From a checkpoint of a small self-supervised audio encoder (BEST-RQ).
Model: 20.4M parameters, arch transformer, norm layernorm, num experts 8.
Training: soap at rate 0.0024, 3400 steps, batches of 64.
Data: trained on simulated modem signals in the audio band, 2.8 epochs.
Rows from block 4, named by matrix and row number. Rows with one number belong to one attention dimension. Each number is 50 + 10 x the weight over its row's rms, rounded and kept within 0 to 99. All counts start at 0. After the name is the row's rms in percent of the matrix's.
# q: attention query (model.blocks.4.attn.q.weight, 320x320), inputs 92-137
# k: attention key (model.blocks.4.attn.k.weight, 320x320), inputs 92-137
q.155 103:31 56 63 51 50 46 47 47 52 58 62 44 72 64 60 37 43 56 66 33 32 54 42 54 49 35 63 48 49 38 52 48 45 41 44 50 71 37 59 66 57 48 48 54 44 34
k.155 099:46 42 63 39 63 50 61 63 38 56 47 46 54 51 66 41 65 62 34 61 43 48 65 47 42 45 66 55 58 70 41 54 54 57 56 60 65 32 56 49 59 64 67 60 42 56
q.156 102:46 42 68 34 51 48 49 67 50 47 43 68 38 44 57 56 69 43 44 55 46 34 23 54 46 48 50 62 54 39 45 56 55 61 37 37 50 76 53 50 33 39 67 56 61 57
k.156 095:32 56 58 62 57 45 37 63 52 45 40 50 51 47 54 53 60 48 45 51 41 41 40 53 45 31 26 50 48 56 65 46 39 39 40 41 71 43 39 46 43 44 47 64 47 56
q.157 094:63 71 50 64 52 53 71 52 26 43 46 48 58 52 41 50 37 47 56 57 37 52 66 52 40 37 42 54 57 42 67 49 48 51 55 56 55 54 61 42 47 43 60 38 47 53
k.157 108:46 45 50 63 42 48 43 60 49 55 37 76 37 39 36 55 44 48 58 37 40 43 51 52 35 62 43 52 73 51 45 57 67 62 47 56 52 68 21 45 48 61 40 55 69 65
q.158 095:45 39 38 65 42 54 52 35 56 40 49 38 67 57 69 43 39 36 52 63 52 44 73 28 48 48 48 58 39 39 45 53 52 50 50 54 42 61 47 59 52 40 36 43 58 46
k.158 112:64 49 39 57 41 42 59 35 29 62 36 53 44 54 48 63 51 59 39 44 52 25 53 57 63 62 40 45 58 66 58 57 50 45 52 50 42 47 50 36 22 50 66 41 61 52
q.159 106:58 60 42 56 52 58 48 43 57 39 45 40 50 40 52 64 54 67 47 46 51 75 50 40 42 39 58 29 57 43 45 44 50 47 55 36 39 55 56 56 52 43 57 52 38 45
k.159 100:54 48 37 44 54 59 42 47 53 55 33 40 43 50 52 62 41 41 58 53 45 35 52 45 60 67 51 63 49 49 59 49 40 25 58 35 64 50 47 47 40 66 45 40 64 52
q.160 090:44 36 34 40 56 57 55 39 48 56 40 38 49 33 55 56 41 54 50 55 44 52 66 54 51 36 57 51 42 42 54 53 49 57 59 36 43 59 75 50 59 64 55 53 36 61
k.160 104:60 35 60 57 57 42 48 38 50 40 49 72 48 46 35 52 57 53 58 51 54 52 44 62 45 36 59 67 39 42 61 42 51 54 52 51 60 41 53 42 29 41 38 45 62 59
q.161 105:70 38 50 53 53 39 29 49 48 49 58 42 47 54 41 29 53 41 34 44 35 39 35 69 43 74 59 52 42 58 48 45 42 56 40 58 26 48 32 59 44 44 59 46 52 44
k.161 099:40 55 54 38 53 58 61 47 62 61 52 39 61 44 40 36 65 45 41 52 56 60 45 40 64 56 41 36 65 38 32 47 45 38 64 41 72 61 38 48 69 45 58 38 54 55
q.162 092:63 51 54 51 47 62 51 46 62 38 48 41 45 50 58 55 48 67 67 51 47 64 59 49 42 51 50 56 45 51 58 31 73 57 42 57 59 58 42 40 53 62 48 35 46 49
k.162 096:61 62 51 57 67 44 59 74 67 56 55 40 44 63 58 38 41 47 58 55 46 50 38 54 42 43 50 42 44 56 53 41 57 60 43 66 49 53 49 44 48 55 41 52 59 28
q.163 105:42 41 71 37 59 29 48 78 53 53 49 37 63 36 43 51 57 44 61 55 62 48 53 46 44 61 53 45 54 53 71 51 53 56 34 68 59 66 55 53 29 59 46 45 70 54
k.163 105:52 59 58 51 30 49 51 46 62 44 54 50 42 68 41 58 56 56 62 69 48 56 53 50 48 53 45 36 45 43 65 59 58 63 48 53 47 44 50 48 47 47 54 70 47 53
q.164 099:52 36 50 45 46 63 61 65 54 51 36 44 51 47 53 38 37 53 27 58 71 46 43 29 34 50 65 58 56 45 54 57 64 50 46 66 49 49 36 38 54 53 54 44 37 50
k.164 095:39 54 54 47 55 51 58 42 50 41 40 68 35 51 59 48 40 26 47 55 41 57 61 31 69 35 58 37 53 57 51 42 28 52 61 69 66 46 46 48 48 61 42 30 42 61
q.165 102:53 48 36 52 57 54 57 51 60 40 64 47 42 51 67 50 42 39 27 60 48 67 50 66 40 49 42 54 48 68 71 55 54 57 53 50 47 29 54 66 62 52 44 42 51 67
k.165 098:55 36 42 50 57 42 55 49 57 54 54 63 46 24 53 49 52 39 41 54 53 37 46 61 44 53 52 57 44 66 49 53 45 48 29 52 54 48 62 36 61 68 40 54 61 55
q.166 097:54 59 42 60 44 60 60 62 70 54 57 76 51 28 44 55 58 57 41 57 51 70 55 62 52 46 52 33 41 53 53 50 48 45 51 38 41 51 48 53 42 57 64 46 50 38
k.166 104:46 41 38 60 57 56 35 57 55 48 38 49 57 44 61 52 55 51 57 57 48 49 43 31 50 43 56 51 35 52 41 41 62 37 79 47 56 65 65 42 53 39 63 51 59 76
q.167 110:55 74 54 45 60 46 47 25 62 60 48 37 40 41 45 49 56 36 46 57 36 49 58 80 61 74 62 51 51 43 56 41 46 48 43 63 43 60 42 49 44 46 41 33 44 51
k.167 106:61 61 57 57 52 29 49 41 60 54 44 55 57 47 57 51 46 43 76 60 63 46 75 41 41 49 48 43 66 45 50 77 52 61 49 40 54 50 54 46 54 40 54 64 65 47
q.168 095:49 65 37 50 33 47 39 65 50 37 45 55 45 45 48 43 28 28 44 60 45 56 50 59 45 58 48 43 47 40 54 54 60 39 62 39 38 55 25 60 58 38 45 42 52 48
k.168 096:67 50 60 32 40 63 46 37 43 58 32 59 63 25 49 36 58 38 51 55 49 50 64 48 55 52 46 48 52 49 41 57 49 58 51 66 42 59 52 51 51 38 45 56 35 47
q.169 103:41 46 47 42 47 56 74 59 66 56 47 30 37 35 54 54 39 31 51 56 40 21 53 53 57 44 57 63 36 45 69 52 35 62 46 49 45 64 44 43 35 55 44 47 50 63
k.169 103:44 46 67 52 55 44 44 45 62 36 49 49 38 31 59 73 56 41 40 49 41 55 23 55 59 39 48 49 59 52 52 44 37 35 60 54 68 74 52 55 52 69 47 62 51 47
q.170 089:53 45 41 59 54 43 48 50 65 42 52 63 52 41 46 49 61 62 32 42 38 44 46 63 46 34 26 53 53 57 57 58 40 62 57 30 70 58 49 66 44 40 58 51 29 41
k.170 090:51 50 42 54 72 48 47 62 48 50 32 48 68 34 61 52 78 54 65 55 51 50 58 63 49 43 42 53 53 29 41 33 44 52 43 41 51 63 56 31 51 46 37 54 48 47
q.171 101:46 47 43 38 40 48 36 65 56 58 60 48 60 57 49 76 43 62 47 39 63 52 39 56 53 81 43 54 57 65 45 27 46 58 64 66 63 58 53 50 53 44 53 57 55 72
k.171 106:62 56 58 62 37 40 53 28 37 55 42 32 46 44 57 38 54 46 54 59 41 60 55 56 46 48 58 50 44 41 39 37 55 29 50 55 57 55 51 37 58 44 67 65 48 52
q.172 096:69 50 56 53 39 54 51 57 29 53 49 52 41 39 57 49 67 47 39 37 43 48 47 45 46 74 44 47 51 48 51 61 69 57 64 46 68 38 42 56 43 47 31 42 56 58
k.172 094:55 75 40 48 46 46 28 50 53 44 54 53 65 31 50 44 48 49 44 52 63 41 37 59 44 39 53 58 48 46 31 50 46 41 39 57 40 48 51 50 73 35 48 55 29 46
q.173 096:36 44 44 50 42 64 42 52 45 46 61 56 54 54 54 24 39 56 50 37 23 50 55 55 48 34 56 52 50 44 50 44 54 35 45 52 54 53 43 49 55 29 43 57 49 46
k.173 109:51 52 61 48 45 66 43 40 44 62 37 65 43 47 47 29 61 41 30 34 62 56 42 52 50 47 47 64 65 56 43 53 49 57 36 43 60 44 40 47 46 46 40 56 46 38
q.174 098:45 61 40 54 35 52 49 42 32 20 66 35 66 52 48 35 60 52 55 49 63 59 57 49 48 38 51 54 54 50 36 54 55 42 71 45 60 55 59 65 46 36 68 40 73 57
k.174 097:51 44 54 79 64 44 48 59 51 44 48 48 60 52 44 45 46 47 53 61 57 51 47 65 47 51 39 42 55 37 54 39 59 46 69 61 42 56 48 37 69 47 50 43 50 49
q.175 105:43 50 42 35 46 62 44 52 59 65 37 45 59 36 60 68 51 51 46 57 49 45 37 49 53 36 75 62 57 35 34 37 54 48 77 43 53 40 58 52 38 47 44 66 54 54
k.175 088:55 49 65 54 47 56 63 55 60 59 36 53 64 23 61 48 49 64 50 48 50 67 54 57 64 47 52 48 66 37 39 45 52 47 44 54 49 54 64 39 46 55 16 57 48 48
q.176 101:58 56 55 57 40 45 57 47 61 44 64 66 53 68 57 52 50 53 61 69 50 46 49 61 39 54 36 61 54 49 34 59 47 75 52 56 30 61 52 64 64 49 59 41 42 48
k.176 104:67 51 44 45 60 54 57 43 41 26 34 39 54 49 44 58 42 42 51 49 63 32 46 58 60 54 49 51 35 53 55 67 40 49 29 61 38 59 46 53 51 59 38 59 53 48
q.177 105:49 39 41 55 36 51 50 41 51 59 39 62 41 35 45 55 29 60 54 51 55 61 51 27 51 54 55 50 74 64 48 45 45 65 66 37 48 52 60 39 28 55 55 56 54 54
k.177 103:41 47 54 45 60 50 60 53 46 52 50 51 38 57 51 42 59 69 42 63 34 56 31 52 56 52 55 62 34 63 48 32 63 36 40 63 56 55 51 55 40 55 38 46 32 49
q.178 093:40 21 56 75 62 62 62 71 49 70 60 67 45 50 37 35 39 38 65 50 57 55 58 44 53 44 60 56 55 63 55 52 44 57 42 48 47 62 34 37 44 43 29 34 46 44
k.178 105:57 46 48 54 59 47 48 47 36 60 54 56 43 44 51 36 48 42 37 47 45 47 35 33 55 53 53 38 46 46 66 31 65 65 54 48 48 56 53 73 47 63 54 47 52 46
q.179 100:54 59 56 34 54 59 49 54 55 44 57 58 39 74 51 34 61 57 27 52 62 47 45 54 51 38 45 65 58 42 41 49 48 41 38 57 45 48 39 62 73 28 50 50 57 47
k.179 107:58 49 27 51 42 31 49 27 35 45 37 58 53 57 58 43 31 44 54 57 46 45 57 39 57 63 50 51 60 53 44 66 45 48 40 54 46 39 44 64 56 72 45 65 52 56
q.180 108:37 53 46 55 51 57 51 59 45 52 46 51 47 59 41 46 53 56 57 47 57 57 49 36 57 30 61 50 63 43 51 31 45 50 42 48 54 49 48 61 47 43 55 63 59 47
k.180 103:38 33 49 49 50 52 67 47 29 41 48 44 68 62 50 51 33 41 50 69 36 38 52 53 68 61 47 63 36 46 40 58 51 50 52 64 39 40 57 55 58 50 56 49 50 52
q.181 107:58 43 47 56 61 52 53 35 48 42 61 54 50 38 50 45 64 57 57 59 46 56 41 52 55 41 40 45 51 54 39 48 34 48 41 38 34 49 59 36 60 44 65 56 60 53
k.181 108:50 59 65 56 55 50 62 52 58 47 58 53 54 37 32 59 48 57 44 38 59 43 55 52 32 58 53 60 34 63 47 31 55 47 34 41 45 49 37 46 52 55 61 48 41 28
q.182 095:53 58 46 32 38 64 23 44 45 49 52 51 59 51 49 42 57 53 62 45 38 58 59 49 40 50 54 43 41 47 48 41 54 50 57 41 55 38 64 59 37 57 39 61 60 40
k.182 097:48 57 73 35 54 69 66 30 51 56 50 53 51 34 38 45 58 45 38 53 62 32 65 43 39 55 45 51 63 61 58 73 51 32 51 29 47 51 57 55 51 47 38 54 42 52
q.183 097:46 32 47 42 50 56 68 47 39 55 19 66 47 62 48 41 49 46 59 39 56 31 38 52 49 40 50 35 60 63 39 56 46 46 40 36 38 53 39 38 44 47 42 46 59 54
k.183 106:49 50 40 44 59 54 46 58 44 59 47 58 44 63 59 43 57 57 31 64 62 69 53 55 48 36 45 59 59 49 66 57 35 54 56 43 40 38 47 58 60 52 47 40 43 50
q.184 111:43 38 47 39 50 43 53 42 63 40 36 49 65 48 60 55 51 46 42 56 48 43 63 70 40 57 39 57 43 48 63 45 29 56 44 60 55 58 43 64 40 53 56 53 48 48
k.184 104:59 52 31 55 40 38 39 46 44 50 58 47 59 45 55 61 56 52 55 46 60 33 44 47 42 44 61 38 44 68 58 52 43 44 35 50 55 46 47 54 54 35 56 54 58 45
q.185 088:50 52 63 55 57 52 59 54 62 58 56 60 49 63 60 59 35 42 68 44 50 41 55 41 58 46 43 47 63 46 42 57 43 57 31 57 46 31 57 62 38 36 54 53 59 53
k.185 089:63 44 63 30 26 50 53 40 49 55 57 51 53 60 58 60 44 57 58 53 51 44 69 48 48 56 45 59 63 53 40 62 80 51 48 48 58 46 67 62 51 43 70 47 57 46
q.186 091:63 57 47 44 37 37 35 48 33 54 46 29 40 48 44 49 48 67 36 54 48 45 54 47 42 55 38 38 45 35 48 42 54 43 62 67 51 39 45 29 56 66 84 48 43 26
k.186 104:51 43 54 50 68 50 62 55 59 49 53 45 41 60 50 25 38 56 76 39 42 49 39 47 35 55 55 41 44 40 40 39 42 60 44 49 66 72 54 33 44 35 52 39 55 43
q.187 097:48 61 62 49 60 43 47 47 71 43 50 39 47 42 61 52 39 31 41 42 57 57 50 36 54 59 46 50 57 45 53 29 54 39 41 49 47 33 43 53 58 39 32 42 49 51
k.187 097:61 60 56 52 42 57 49 56 51 63 51 38 49 63 46 53 50 48 54 46 37 60 45 47 46 33 46 65 56 51 34 61 35 38 58 54 65 58 62 61 33 53 53 49 50 51